From a checkpoint of a small multi-label image tagger: 64-pixel images.
Rows from block 8 of a small multi-label image tagger, named by matrix and row number. Rows with one number belong to one neuron. Each number is 200 + 20 x the weight over its row's rms, rounded and kept within 0 to 999. All counts start at 0.
After each neuron's rows are labels from the 100 images, of 14848, where the neuron reaches its largest size: "top examples" is what is common among them. Only what is clearly more common there than usual is listed. The data: drawings of small networks of dots and links. In brackets: how many of the 100.
# gate: MLP gate (model.blocks.8.mlp.gate.weight, 768x192), inputs 0-191
# fc1: MLP up (model.blocks.8.mlp.fc1.weight, 768x192), inputs 0-191
# fc2: MLP down (model.blocks.8.mlp.fc2.weight, 192x768, transposed), outputs 0-191

gate.578,195,202,200,191,187,201,214,202,210,213,192,202,194,187,198,198,200,193,238,197,198,197,199,207,189,196,210,219,199,200,193,194,205,201,200,196,208,195,203,193,193,185,209,201,197,202,199,219,205,203,201,232,201,200,205,203,147,203,181,197,200,210,199,194,214,206,200,191,284,150,189,199,198,189,199,200,210,200,196,190,203,197,31,211,247,196,200,200,206,183,208,181,225,206,201,201,186,188,210,203,211,194,188,197,196,198,196,204,201,218,184,251,191,178,224,185,203,191,184,226,210,200,187,215,204,188,203,213,193,214,201,200,206,197,87,193,200,198,197,197,203,196,184,191,198,203,194,208,191,182,207,200,199,196,204,202,189,219,198,188,196,197,200,196,189,196,194,187,205,210,200,185,198,207,199,196,212,194,197,220,205,195,205,232,194,201,204,211,202,213,190,174
fc1.578,192,189,185,190,199,200,190,196,193,187,190,205,202,208,235,177,179,177,236,200,196,159,179,220,193,209,193,163,194,283,203,198,186,226,195,241,185,180,183,200,191,199,156,193,177,175,214,219,222,204,205,183,177,180,175,195,202,166,173,186,191,215,188,198,199,169,187,219,204,203,231,224,220,205,193,171,185,193,238,232,205,223,168,202,194,190,192,191,205,183,201,196,234,187,185,203,241,207,197,195,230,255,197,210,200,202,200,204,217,206,188,224,193,205,206,190,200,257,205,204,191,216,202,197,187,202,205,236,188,242,167,211,189,209,202,203,161,178,177,201,201,197,198,132,202,198,238,193,209,218,186,159,170,170,201,216,209,205,200,207,200,195,207,201,199,191,196,173,209,157,207,191,211,186,202,202,224,193,171,166,181,198,200,199,202,203,203,247,191,203,204,217
fc2.578,191,197,219,213,204,198,206,199,215,203,191,194,169,200,186,215,210,219,259,201,174,239,218,190,199,218,176,183,200,193,177,217,160,198,197,210,225,195,202,192,205,218,182,169,169,193,192,178,205,201,194,222,227,195,192,205,220,201,200,196,230,213,190,212,194,240,206,211,187,181,180,202,194,215,192,158,191,168,182,200,219,180,181,203,208,174,165,200,210,221,215,195,198,194,207,195,211,199,228,195,196,199,208,199,196,201,200,189,144,154,183,205,219,178,194,179,193,215,221,196,210,183,196,207,225,202,251,198,229,197,191,190,193,152,195,173,184,190,182,186,117,202,197,210,254,221,214,186,218,227,168,200,213,256,198,191,189,190,195,209,205,197,185,153,220,200,189,202,202,217,152,203,203,212,196,246,215,205,209,200,198,196,185,143,195,226,202,188,205,198,218,196
top examples: five dots (55)

gate.339,200,199,188,181,200,203,214,219,187,199,200,199,190,197,203,175,180,204,198,194,188,211,212,206,196,211,214,203,204,205,199,198,185,193,201,178,200,175,195,199,203,181,200,199,216,218,201,197,191,202,208,212,190,195,187,214,223,206,202,192,194,178,196,214,201,198,196,206,203,219,201,208,199,200,208,191,200,206,189,205,188,235,190,191,201,218,206,213,215,207,193,206,191,194,412,191,192,217,207,217,187,197,210,201,195,221,205,199,200,199,201,209,250,200,168,209,186,209,200,209,199,196,203,231,191,167,211,223,195,200,220,189,195,189,212,187,191,221,177,201,212,165,230,222,190,225,210,204,197,197,196,214,179,220,179,226,193,189,191,198,202,200,204,191,197,183,212,198,192,199,196,195,187,219,195,201,196,198,200,194,201,194,226,197,201,183,174,234,199,196,197,208
fc1.339,200,175,235,184,202,201,192,200,224,221,201,202,253,189,199,257,187,216,195,201,179,205,221,238,204,200,216,215,197,322,188,202,192,213,239,184,216,189,197,179,200,249,230,205,204,196,216,197,249,199,200,198,220,196,181,197,240,207,199,221,204,203,200,217,285,202,181,197,204,207,182,178,230,187,193,224,204,203,215,192,173,194,207,221,203,205,204,194,215,171,209,228,168,200,223,201,205,200,203,209,220,207,200,230,201,203,171,182,199,207,229,200,204,192,197,170,203,199,190,199,218,194,197,194,226,200,194,220,162,203,202,197,218,189,186,196,195,204,202,177,199,210,200,183,195,194,220,202,187,250,210,206,191,191,198,194,234,196,200,176,196,226,205,225,195,207,210,205,212,199,181,202,186,258,206,201,211,186,200,198,190,200,202,221,217,200,197,205,205,202,200,184
fc2.339,189,173,196,185,219,200,190,184,203,189,194,201,191,200,198,189,165,138,215,205,209,203,189,199,213,199,195,210,182,211,195,152,194,197,215,231,207,202,198,178,206,197,218,198,203,186,204,217,192,182,214,192,182,247,195,197,195,199,189,185,196,221,199,198,195,196,143,204,197,181,200,201,212,207,208,187,221,132,215,234,188,199,162,209,220,183,231,204,199,313,207,193,193,218,203,202,191,216,169,189,192,202,213,214,202,174,248,144,206,192,199,205,202,213,217,199,177,200,208,211,194,205,217,201,191,195,207,185,174,217,190,209,188,213,199,237,175,205,202,183,208,197,258,198,200,195,184,216,196,184,207,170,206,198,199,178,195,198,198,170,213,200,202,200,230,204,191,187,220,210,163,203,214,221,189,212,219,203,202,223,204,190,211,202,209,197,200,239,160,195,165,243
top examples: five dots (52)

gate.603,195,184,212,180,227,202,194,204,202,146,203,174,213,189,186,192,215,214,199,238,204,201,189,200,218,190,201,240,206,201,178,314,204,209,203,224,153,215,207,208,204,186,167,220,199,165,198,233,195,204,198,197,199,186,190,193,209,172,204,193,190,204,179,191,194,193,237,193,207,179,210,200,182,182,196,204,215,198,155,227,193,184,191,198,170,175,203,179,189,211,201,242,208,198,202,203,210,202,193,209,141,161,190,215,199,160,210,191,177,200,202,163,206,186,198,205,200,197,175,184,217,201,187,193,198,181,187,124,202,192,195,199,221,187,205,212,158,170,202,209,201,227,228,201,206,200,193,215,199,176,233,216,204,208,195,219,175,195,200,210,211,215,201,189,200,183,220,188,203,212,202,220,195,222,190,204,202,206,180,228,214,239,215,194,214,194,190,202,213,214,185,240
fc1.603,213,124,203,209,174,201,224,209,203,191,196,200,204,200,193,200,199,175,199,202,215,194,201,185,200,206,216,194,192,208,205,218,201,206,201,199,209,193,193,198,201,178,200,211,194,217,202,186,205,213,220,195,216,208,204,205,143,229,203,204,188,204,193,199,202,200,205,197,201,197,181,177,189,143,201,199,188,203,206,197,190,304,195,199,174,134,197,209,207,199,201,171,212,207,216,202,188,201,221,206,177,201,192,193,203,234,208,188,169,203,200,200,208,185,186,238,190,223,190,207,215,200,200,200,200,207,207,173,203,241,179,204,194,201,190,175,200,196,204,190,187,186,225,217,119,215,194,176,192,176,198,194,166,200,201,223,184,192,198,203,215,171,179,212,206,197,214,210,184,203,200,224,216,192,202,203,201,197,98,197,199,198,231,177,196,200,189,174,202,187,235,194
fc2.603,154,185,180,203,192,196,182,218,195,197,207,209,200,197,182,219,284,199,210,202,249,162,191,207,182,200,197,200,203,186,253,152,207,248,191,205,213,184,196,180,186,196,201,203,202,196,192,191,191,195,190,193,195,185,193,201,219,203,191,212,177,215,199,201,179,199,201,205,192,203,227,202,219,186,203,198,197,202,209,149,190,197,196,212,203,197,155,196,201,224,199,202,211,205,200,180,191,193,197,199,202,196,203,212,190,207,163,211,198,218,244,205,200,209,205,199,183,206,195,204,221,175,201,202,211,200,323,194,209,203,222,202,197,201,193,200,180,189,179,199,203,208,197,205,189,145,199,221,209,207,167,215,181,215,182,189,202,195,199,196,199,203,198,165,204,245,203,155,200,191,169,197,184,199,193,189,204,196,199,197,199,194,189,218,267,192,192,200,183,194,190,166
top examples: five dots (48); complete (43)

gate.628,191,188,240,177,209,205,198,200,203,221,229,226,216,201,189,191,204,197,202,180,201,175,198,192,194,202,209,201,209,201,204,202,193,215,206,213,202,208,173,221,197,214,210,216,207,190,247,194,185,188,231,196,190,229,198,200,180,213,202,188,193,190,195,189,208,197,213,215,175,209,211,197,205,236,215,208,133,204,167,203,185,186,231,225,201,209,186,215,184,210,199,167,199,208,208,193,181,158,196,203,198,199,205,178,216,177,201,159,200,199,200,202,203,200,200,200,220,233,212,184,194,200,209,328,197,198,201,175,220,193,195,186,180,208,199,183,215,172,183,200,203,181,208,192,193,228,188,195,191,193,203,214,199,202,199,214,188,228,207,186,194,204,195,202,218,185,199,201,204,176,213,268,201,190,283,202,191,235,198,224,168,172,233,201,220,198,225,206,203,187,197,176
fc1.628,177,218,198,208,198,196,197,159,203,197,206,204,208,201,232,202,176,206,208,182,207,168,194,201,200,198,216,217,223,187,172,164,203,216,180,237,208,201,202,168,200,168,213,191,225,202,240,300,225,207,193,196,204,127,208,208,195,205,209,202,154,230,224,216,198,209,192,209,221,186,237,172,195,199,169,210,208,216,194,223,238,219,196,187,181,202,208,189,183,205,192,212,190,190,213,186,212,194,184,228,206,187,196,202,211,210,184,180,192,189,215,197,196,196,152,232,197,192,195,207,183,192,193,267,218,192,202,185,180,188,229,216,226,206,215,191,188,195,223,205,200,186,205,202,198,195,195,216,193,202,208,201,137,184,189,195,191,213,162,206,200,184,228,228,203,199,188,163,216,206,169,201,201,193,203,201,242,201,212,214,194,165,231,209,193,189,173,209,205,197,201,187
fc2.628,218,185,245,209,186,192,194,197,133,169,188,203,197,236,160,217,202,172,219,193,196,201,200,206,196,259,196,198,198,214,189,193,187,186,187,201,203,234,196,231,249,196,186,206,222,194,203,203,194,186,196,184,190,217,150,206,208,229,201,196,185,198,221,120,207,188,200,197,199,213,196,199,194,240,187,178,208,212,190,200,208,218,216,197,209,194,223,197,195,230,201,292,174,173,204,198,198,234,203,198,202,201,219,222,190,189,181,128,202,251,194,189,202,194,195,198,216,178,189,207,197,208,230,223,201,205,236,204,201,175,210,200,229,194,204,204,192,196,197,210,214,209,176,206,210,239,209,192,203,196,230,197,200,188,218,214,213,226,192,191,210,208,189,186,172,195,179,200,201,202,206,204,201,194,207,188,198,217,203,243,186,200,200,175,208,200,206,170,207,200,207,199
top examples: laid out on a circle (75); two groups (54)

gate.71,184,199,200,211,197,183,193,197,216,179,199,213,203,193,184,104,201,196,214,191,202,216,208,202,193,184,194,194,208,201,196,216,175,213,146,192,189,201,212,219,199,290,233,215,201,193,187,234,200,202,200,183,227,182,199,173,220,209,199,226,236,231,199,193,213,207,204,221,199,212,212,216,202,209,157,221,152,185,177,201,198,194,189,234,200,207,213,211,175,225,204,214,232,193,195,178,240,210,188,217,214,185,184,218,185,196,183,194,207,202,201,240,212,201,204,200,222,217,202,181,193,192,165,200,210,196,192,189,200,208,199,203,228,200,190,212,180,210,145,176,197,214,202,194,207,212,206,212,203,223,195,202,214,200,215,214,196,241,218,197,199,151,184,195,221,175,213,218,200,196,202,201,205,200,217,196,208,175,146,192,189,186,221,261,193,174,205,235,200,192,206,208
fc1.71,196,206,194,202,188,193,199,208,202,186,181,206,227,194,209,214,234,192,182,188,199,224,182,203,264,199,204,199,208,200,200,177,216,206,211,228,180,194,202,210,190,201,206,179,213,202,209,184,176,204,201,205,211,200,200,202,183,162,218,210,198,189,204,193,219,194,221,195,209,186,200,301,200,205,213,219,221,185,192,200,156,202,255,191,217,78,196,211,194,223,225,170,219,221,188,212,191,204,199,195,202,191,190,169,184,176,205,205,254,216,198,201,207,208,210,199,218,209,189,205,211,202,187,200,213,163,222,227,191,197,200,211,201,184,219,200,201,200,193,197,203,255,232,200,203,228,209,198,202,191,203,234,231,193,203,206,185,192,185,201,189,193,200,219,184,207,206,217,189,199,235,200,213,195,202,199,187,207,199,190,201,232,209,187,204,201,199,203,181,148,194,206
fc2.71,203,198,209,197,198,190,247,198,201,196,209,225,245,213,228,202,160,140,180,157,203,162,188,200,210,196,201,203,208,190,186,149,194,224,162,209,230,209,209,213,174,212,190,186,172,194,218,197,191,207,209,183,197,152,220,162,187,172,211,185,200,188,191,197,193,171,222,213,219,197,225,204,199,218,244,227,153,205,200,200,222,179,183,198,223,212,227,200,220,204,203,139,211,193,197,194,187,196,184,179,207,175,177,217,186,195,228,204,184,197,206,194,213,199,203,211,234,176,203,148,193,201,201,197,195,186,206,206,201,199,197,164,201,204,181,210,164,208,211,217,200,201,232,186,192,165,239,198,227,209,188,156,208,185,204,207,204,196,200,178,235,203,205,206,194,205,165,187,200,199,206,207,197,192,202,192,154,214,182,205,202,167,141,192,207,229,191,213,212,203,196,205
top examples: five dots (100); laid out on a circle (100)

gate.242,196,214,210,201,198,184,225,318,219,221,201,224,233,198,159,191,216,228,202,198,208,181,203,199,185,219,192,211,200,203,200,217,201,233,172,200,201,201,198,200,186,232,190,200,260,196,227,202,208,204,201,171,235,185,202,167,214,201,193,193,202,189,219,204,189,191,192,216,194,204,206,215,206,203,203,214,233,196,232,209,210,194,194,201,166,204,201,197,177,226,210,210,212,200,232,215,219,189,194,169,185,208,182,186,199,185,196,199,175,206,199,162,200,196,170,176,216,190,191,209,208,213,174,202,205,195,171,215,201,198,161,136,211,214,190,189,211,197,202,215,250,211,190,198,204,187,223,198,202,162,190,198,251,195,205,187,162,223,194,187,201,205,192,191,214,192,195,172,211,188,212,206,200,217,207,207,191,210,208,225,199,159,172,214,195,210,238,209,251,217,191,220
fc1.242,196,194,207,194,197,208,220,203,197,211,204,200,203,209,201,206,201,218,201,198,201,178,202,194,220,190,197,209,182,201,227,200,195,216,200,208,205,189,236,205,207,201,204,200,190,212,207,179,193,204,199,204,212,199,193,200,199,205,220,199,210,201,193,198,223,218,176,195,200,191,196,200,173,212,202,203,207,188,192,203,192,208,204,204,180,201,199,191,191,211,213,194,191,199,199,204,198,200,195,194,219,207,198,196,210,200,210,192,194,202,220,221,208,188,217,214,206,212,214,174,198,197,183,195,193,216,202,183,203,198,192,214,209,200,216,179,190,157,200,199,193,203,189,44,184,206,198,212,202,211,167,198,176,196,193,207,206,205,191,192,202,201,183,187,204,184,214,215,185,199,233,205,361,197,192,213,213,208,197,200,166,202,196,216,204,221,206,199,217,199,218,198
fc2.242,236,228,206,190,214,208,191,209,194,199,214,214,180,150,198,224,187,203,193,206,180,170,205,200,224,181,219,208,194,208,200,211,214,209,225,198,197,138,224,193,193,163,173,192,194,181,182,225,196,192,194,192,208,191,232,209,203,209,225,186,196,162,191,238,194,225,236,198,204,211,208,224,220,202,200,230,199,193,182,219,181,173,220,261,207,192,232,180,220,204,218,209,187,200,191,218,199,205,204,160,195,200,207,202,197,174,229,143,224,199,255,216,207,197,245,173,180,204,200,147,204,188,165,200,193,197,226,185,200,207,203,199,176,200,199,236,205,194,187,195,168,259,160,229,264,164,213,220,215,192,200,190,202,181,220,197,225,211,207,223,203,190,206,211,202,204,196,207,190,211,195,202,203,209,184,194,214,199,193,189,208,218,204,205,191,200,214,196,202,212,202,239
top examples: loop (35)

gate.158,206,199,198,200,198,230,196,199,200,203,210,201,201,198,201,191,200,193,200,181,190,201,201,200,187,193,202,197,196,195,195,200,216,189,200,199,203,200,117,199,200,189,195,196,203,199,212,202,200,189,194,219,201,193,217,203,101,202,205,193,198,219,199,200,192,197,174,200,192,200,193,205,214,201,201,206,201,199,199,199,196,196,200,204,166,188,199,153,193,189,194,206,200,205,198,193,203,201,200,200,205,198,195,201,203,213,197,201,199,202,194,198,200,187,195,192,130,201,200,196,198,202,199,201,199,209,205,198,203,200,197,201,201,189,197,200,186,197,202,199,207,202,198,201,200,201,168,385,169,194,200,204,200,193,285,201,196,198,191,218,193,203,213,188,200,196,202,201,199,201,198,201,202,201,200,213,200,201,201,208,201,201,188,203,200,190,206,199,198,209,201,217
fc1.158,206,178,217,198,201,205,191,196,206,190,203,221,200,201,212,195,200,197,205,236,206,200,193,202,191,193,198,209,202,203,233,201,196,206,203,194,223,213,201,180,191,178,189,202,204,171,216,201,200,215,200,191,199,198,206,203,202,195,197,203,197,202,196,200,206,203,183,200,195,194,201,210,199,197,203,222,200,202,201,194,201,205,205,203,176,182,188,17,203,202,202,202,178,210,199,200,209,200,207,199,201,205,193,196,197,197,201,195,199,200,200,199,202,203,204,212,198,196,198,205,199,210,199,198,195,198,206,195,200,193,199,200,201,211,203,198,196,205,204,193,200,191,199,202,200,195,174,200,128,198,204,206,241,200,213,217,197,208,192,201,202,220,207,196,203,210,208,204,199,190,191,193,193,202,219,72,239,173,184,178,206,248,190,200,203,199,189,197,200,200,200,193
fc2.158,200,204,199,206,199,207,207,186,192,201,202,200,200,208,0,205,199,191,196,194,190,184,205,199,200,201,199,252,194,201,188,200,187,197,187,200,204,202,202,199,203,206,210,209,202,200,199,199,206,202,200,181,203,191,197,217,199,205,205,199,198,197,203,204,185,199,201,197,201,201,197,201,192,197,200,207,210,206,216,186,213,201,204,204,163,160,198,201,199,197,200,201,203,197,217,196,201,205,197,198,189,196,198,214,198,186,204,177,200,186,196,200,201,208,204,197,249,184,201,257,200,233,200,204,241,209,200,201,205,200,197,217,199,205,162,194,203,226,200,195,200,199,190,191,200,203,196,205,226,200,196,191,208,202,201,200,200,196,201,200,199,193,200,200,209,200,197,221,196,201,190,200,212,200,200,195,199,202,191,199,198,200,200,200,206,199,213,196,208,196,201,198
top examples: laid out on a circle (89); complete (68)

gate.79,227,191,209,214,175,205,199,221,222,196,215,201,207,200,201,197,199,167,122,200,203,188,205,208,208,213,170,205,167,206,174,192,200,200,188,207,130,201,203,193,153,199,198,220,222,182,217,175,197,209,197,201,172,194,193,215,199,229,176,221,212,195,214,203,190,171,203,184,209,203,195,187,191,212,194,201,301,203,181,202,201,190,197,209,229,151,176,176,198,204,188,204,199,191,182,218,206,193,199,197,199,216,191,206,198,204,193,214,189,243,202,187,191,199,195,175,163,205,212,218,207,190,196,228,189,199,205,183,241,203,205,196,199,197,197,198,198,205,193,198,207,169,192,209,208,221,230,211,189,198,200,210,248,223,203,203,198,200,190,200,193,200,224,200,196,176,168,188,202,197,178,202,245,197,271,204,186,155,191,186,193,197,201,190,166,181,218,208,199,214,199,141
fc1.79,203,134,200,207,181,200,200,196,191,203,199,250,204,201,211,195,199,195,178,204,252,205,205,182,198,165,201,218,204,179,197,203,202,198,204,186,257,180,256,201,190,204,223,209,200,181,183,205,170,193,189,176,204,201,193,186,202,176,162,203,203,189,217,195,207,200,204,193,211,192,243,190,190,207,227,209,217,204,219,202,199,202,205,229,203,198,211,190,210,205,205,204,198,190,204,208,194,359,196,200,212,207,251,206,204,197,227,198,229,210,201,212,203,180,195,204,208,194,212,201,190,197,210,203,197,204,170,176,200,196,210,209,220,189,219,195,186,179,198,177,214,202,200,206,198,209,192,178,202,215,213,184,203,177,192,200,203,199,201,208,193,188,200,181,222,196,230,215,181,231,191,210,178,185,150,199,191,178,204,208,209,185,212,205,213,200,202,185,200,199,195,186
fc2.79,173,194,166,187,202,193,196,199,174,191,183,214,200,194,204,172,220,187,216,201,163,205,198,178,209,218,204,199,198,203,184,188,233,208,208,207,200,204,180,186,202,178,207,197,191,181,200,202,204,246,220,194,238,210,194,188,70,208,188,95,200,188,190,204,202,186,198,220,211,190,201,212,218,193,209,200,207,198,206,210,217,216,193,201,198,217,188,178,215,208,193,189,195,208,214,191,189,186,206,178,192,189,114,172,170,204,182,198,201,204,195,218,191,190,220,214,197,197,198,200,198,197,201,197,190,187,212,211,215,197,202,203,201,197,195,200,192,210,181,198,230,210,205,189,198,214,225,193,183,161,204,189,210,199,201,170,186,172,200,218,203,200,185,200,216,174,180,201,205,201,192,188,212,201,203,204,207,179,189,195,190,204,160,212,147,177,229,214,217,167,211,199
top examples: complete (98); nine dots (40)

gate.450,199,264,202,175,194,166,194,200,192,245,240,181,208,257,183,185,217,204,200,231,202,200,212,204,204,199,224,207,197,221,161,192,208,203,208,209,183,200,214,171,201,189,200,199,192,196,227,234,206,216,204,214,157,202,138,225,203,185,185,205,200,206,199,202,202,160,193,200,201,191,200,213,189,203,214,206,202,256,217,202,201,200,200,207,201,206,193,184,198,214,200,201,206,173,200,195,226,206,270,185,174,206,210,194,138,168,180,202,200,203,202,183,200,208,209,215,188,197,204,230,209,184,297,200,191,200,195,185,206,198,205,209,204,213,207,176,204,199,197,200,190,202,203,194,228,197,201,192,218,220,207,217,197,207,195,198,206,205,194,186,169,211,198,201,199,206,197,250,202,194,225,200,169,231,212,218,180,217,138,225,201,182,184,209,200,197,199,194,203,232,195,194
fc1.450,188,192,209,197,228,207,198,209,199,194,196,179,206,230,182,188,185,226,187,169,188,197,192,195,196,204,194,209,193,175,204,219,215,211,212,185,195,208,203,190,200,189,187,220,199,202,273,185,195,194,215,196,234,220,188,200,223,208,198,202,200,184,199,244,198,192,167,200,194,206,181,147,190,183,200,317,199,202,200,222,200,183,243,203,196,213,200,210,175,246,190,204,172,192,196,235,201,195,197,208,200,256,170,215,250,223,219,209,225,202,205,206,234,234,206,202,200,182,189,217,193,200,196,224,192,184,185,175,190,222,196,216,222,205,227,190,178,200,195,194,187,200,167,204,226,203,204,204,224,193,218,234,207,187,198,176,183,241,192,183,206,186,220,204,213,201,219,195,198,207,206,201,198,178,205,193,191,236,209,182,178,198,191,203,188,238,202,181,184,212,197,245
fc2.450,200,215,74,213,176,187,206,222,174,213,197,204,173,183,209,204,197,209,198,177,208,174,180,220,196,223,200,217,191,197,185,201,191,208,201,223,232,192,205,180,204,196,201,221,177,197,200,196,201,243,199,199,178,205,187,189,169,179,191,189,187,220,210,221,245,188,198,193,199,244,208,174,213,207,203,195,219,188,211,223,208,189,196,189,197,209,201,211,201,201,190,203,180,204,163,187,224,197,198,198,169,176,207,216,201,188,203,201,200,214,207,209,211,187,198,215,190,193,199,212,193,199,211,171,210,196,205,196,131,214,192,205,201,169,185,215,177,182,213,203,169,194,196,197,208,215,239,209,194,219,240,209,210,210,186,184,165,200,186,201,174,201,227,223,176,189,102,200,188,194,200,202,203,200,201,227,200,210,210,196,254,198,190,197,200,207,214,200,197,187,195,204
top examples: loop (34)

gate.378,201,181,233,190,202,207,181,192,200,195,182,187,181,225,179,213,199,223,196,200,208,203,223,222,199,205,201,201,225,202,192,196,185,196,205,208,160,194,221,198,198,195,186,196,173,207,202,201,185,194,188,200,201,220,194,197,218,160,206,195,209,200,184,200,230,197,186,252,191,170,200,192,167,182,200,189,196,199,206,199,205,243,212,257,214,175,203,200,201,212,332,199,216,210,183,217,205,204,157,204,190,192,225,202,200,200,175,203,203,202,186,202,172,201,194,221,206,200,200,200,202,208,251,163,168,226,199,212,213,217,223,200,185,200,207,190,180,206,207,201,151,182,195,197,219,197,200,195,202,209,205,196,177,184,190,210,184,220,202,211,205,208,205,199,169,257,203,194,201,191,199,161,206,191,176,260,186,201,188,198,157,188,203,211,204,211,232,203,198,188,193,232
fc1.378,214,172,201,175,213,211,243,226,205,194,150,214,198,203,209,200,184,192,202,194,194,204,175,212,172,242,230,199,202,200,204,203,202,195,177,202,195,231,184,200,206,228,205,200,199,208,174,187,195,208,199,214,167,200,202,272,191,200,210,202,248,194,201,206,217,180,208,192,224,193,201,201,200,193,169,256,197,189,208,199,205,209,192,240,187,172,195,200,207,219,165,220,228,198,214,226,216,218,189,252,181,200,198,221,205,209,202,169,197,159,200,229,221,237,189,183,221,160,237,233,219,242,160,234,190,206,199,157,209,209,202,201,196,193,198,209,222,181,210,194,171,199,146,223,176,176,204,204,234,193,182,226,192,198,194,204,219,184,186,207,199,209,197,178,217,207,200,200,213,168,174,189,207,221,213,224,206,195,194,196,237,187,207,219,187,168,228,208,186,190,202,215
fc2.378,198,184,200,199,202,190,186,213,215,209,190,257,231,189,202,179,297,167,194,214,213,200,195,223,223,167,183,186,202,198,199,210,203,210,229,211,205,219,205,229,203,207,221,216,246,205,230,206,222,189,219,169,200,158,186,224,218,179,193,210,199,190,179,193,202,208,201,195,213,180,213,185,194,223,198,223,234,169,202,186,174,199,246,209,231,198,187,186,209,190,202,200,216,210,206,193,200,203,221,195,203,200,223,198,216,222,205,212,212,185,198,228,217,136,213,215,200,208,201,218,218,216,150,195,201,212,211,202,196,199,166,183,200,226,187,199,191,241,182,214,201,213,209,218,198,188,170,182,200,199,159,206,195,202,228,196,199,193,219,200,188,192,193,147,193,215,191,248,206,187,160,190,180,171,211,204,213,207,205,194,201,196,159,169,191,177,209,198,171,190,221,179
top examples: loop (37)

gate.721,181,215,185,207,200,215,197,215,187,198,168,204,205,211,207,203,201,249,201,200,170,198,191,199,219,187,185,192,189,203,204,177,173,202,227,207,217,222,212,198,211,203,215,183,178,183,149,219,180,181,214,198,212,237,190,196,191,206,183,200,193,205,197,209,209,174,229,199,207,200,204,196,239,209,206,218,193,192,196,191,212,192,200,223,178,202,182,200,202,197,253,200,174,213,190,174,196,253,245,189,258,165,174,197,189,199,191,213,199,184,186,184,230,178,203,201,196,195,171,160,196,219,247,200,194,159,202,163,194,197,219,222,286,193,219,208,229,226,218,224,198,206,173,203,156,196,186,214,211,207,188,193,188,205,199,219,189,193,218,210,199,198,200,212,267,192,222,160,195,207,194,194,200,205,235,190,200,203,184,200,214,234,202,208,180,201,185,221,210,203,194,161
fc1.721,218,214,221,266,199,194,197,198,219,206,255,191,201,190,194,193,213,146,214,195,182,202,219,192,170,192,188,197,213,200,189,195,206,228,178,214,192,191,220,209,218,216,224,191,193,199,203,224,186,208,212,196,199,199,214,179,226,214,189,206,228,220,184,217,193,169,202,206,196,190,164,203,229,192,181,225,202,197,223,132,228,200,190,219,228,155,200,217,190,224,209,205,156,202,205,206,210,201,203,217,203,186,208,200,193,211,199,200,188,182,216,215,222,182,200,147,201,182,228,179,201,187,211,159,219,204,201,197,206,236,215,207,194,184,194,207,221,208,227,190,167,222,196,190,187,208,208,190,207,201,198,187,202,220,230,191,170,218,218,238,245,200,211,202,240,211,202,160,194,175,224,156,222,186,194,180,171,210,225,163,172,206,181,217,190,164,200,232,223,212,231,219
fc2.721,170,193,198,199,191,179,201,201,194,227,221,258,206,197,190,205,208,197,156,192,191,206,188,198,202,195,188,190,193,224,210,205,205,226,214,198,197,200,197,235,213,193,203,216,228,184,194,200,205,188,204,202,197,211,180,241,186,183,196,206,200,174,205,227,218,199,184,198,184,209,222,241,194,200,178,207,171,203,220,191,173,175,213,204,210,204,194,220,203,196,222,197,201,202,175,98,192,197,192,200,201,127,200,206,199,193,213,193,142,190,208,205,189,218,227,221,181,167,221,195,181,226,226,207,194,221,192,233,193,199,172,172,203,200,200,203,205,216,226,194,201,191,177,218,165,197,200,202,174,197,182,148,188,199,281,202,211,185,197,200,205,197,206,217,206,204,210,212,199,208,173,227,198,203,202,211,198,190,194,252,196,226,209,200,199,201,210,195,190,243,210,221
top examples: laid out on a circle (93); two groups (83)

gate.453,196,212,203,201,200,195,181,152,227,216,203,191,202,168,201,200,201,189,219,206,204,189,188,237,200,229,211,202,170,194,171,220,195,203,195,181,208,203,202,211,195,188,220,203,207,181,224,206,193,199,195,214,167,173,216,191,226,190,200,192,212,205,208,206,200,207,198,189,185,216,204,199,200,198,199,188,266,286,211,203,119,225,218,203,200,219,204,164,177,208,201,192,184,220,203,215,171,192,223,192,195,201,202,209,160,178,201,192,185,237,198,215,200,172,187,174,203,188,187,203,238,200,211,230,197,194,155,212,182,189,201,202,206,225,189,225,206,199,212,204,219,170,178,195,204,189,142,201,196,156,197,204,198,205,215,209,288,201,202,200,222,196,161,189,194,199,204,205,194,203,190,200,203,193,184,203,181,228,198,199,207,201,177,203,245,191,201,200,202,191,192,233
fc1.453,169,209,195,218,182,204,206,205,191,266,204,190,200,137,169,197,220,222,165,203,201,148,205,199,217,207,201,212,184,199,212,204,245,204,200,172,197,221,178,203,190,194,207,207,204,169,201,171,189,184,246,213,211,202,209,194,217,180,192,199,207,203,231,223,194,198,222,179,180,179,182,178,197,195,197,190,220,202,196,138,201,205,188,173,200,210,200,193,210,187,210,204,175,193,211,207,199,216,198,224,179,200,205,197,222,196,232,186,178,202,186,213,196,191,187,201,210,215,192,199,225,210,227,207,198,186,199,196,167,187,207,228,199,202,199,196,208,186,172,200,245,202,201,192,208,218,183,206,180,231,207,222,198,191,191,199,198,200,187,195,183,211,269,269,162,190,202,188,227,207,178,164,202,142,204,195,198,188,188,201,196,200,199,209,201,162,200,182,194,211,270,201
fc2.453,235,230,204,196,194,207,199,194,200,205,209,198,193,171,212,191,157,172,187,179,206,201,194,199,207,243,183,215,213,192,199,149,171,205,201,194,206,208,207,228,202,218,206,195,200,210,148,205,228,182,208,197,201,215,197,176,223,199,215,187,243,174,206,180,199,206,167,179,201,175,206,192,208,190,189,208,154,186,137,204,190,207,198,195,259,222,173,219,225,229,191,184,171,211,206,165,189,217,196,200,238,200,201,198,237,168,189,190,196,221,217,216,200,237,201,194,202,245,198,204,215,202,176,213,189,204,188,188,219,201,197,248,207,227,180,212,206,207,197,209,196,151,210,197,161,188,216,199,149,203,246,211,202,190,194,190,179,203,219,199,187,191,199,200,196,146,216,220,196,193,222,204,222,197,191,185,198,192,208,214,214,160,229,219,209,215,233,207,200,214,196,176
top examples: complete (38); nine dots (37)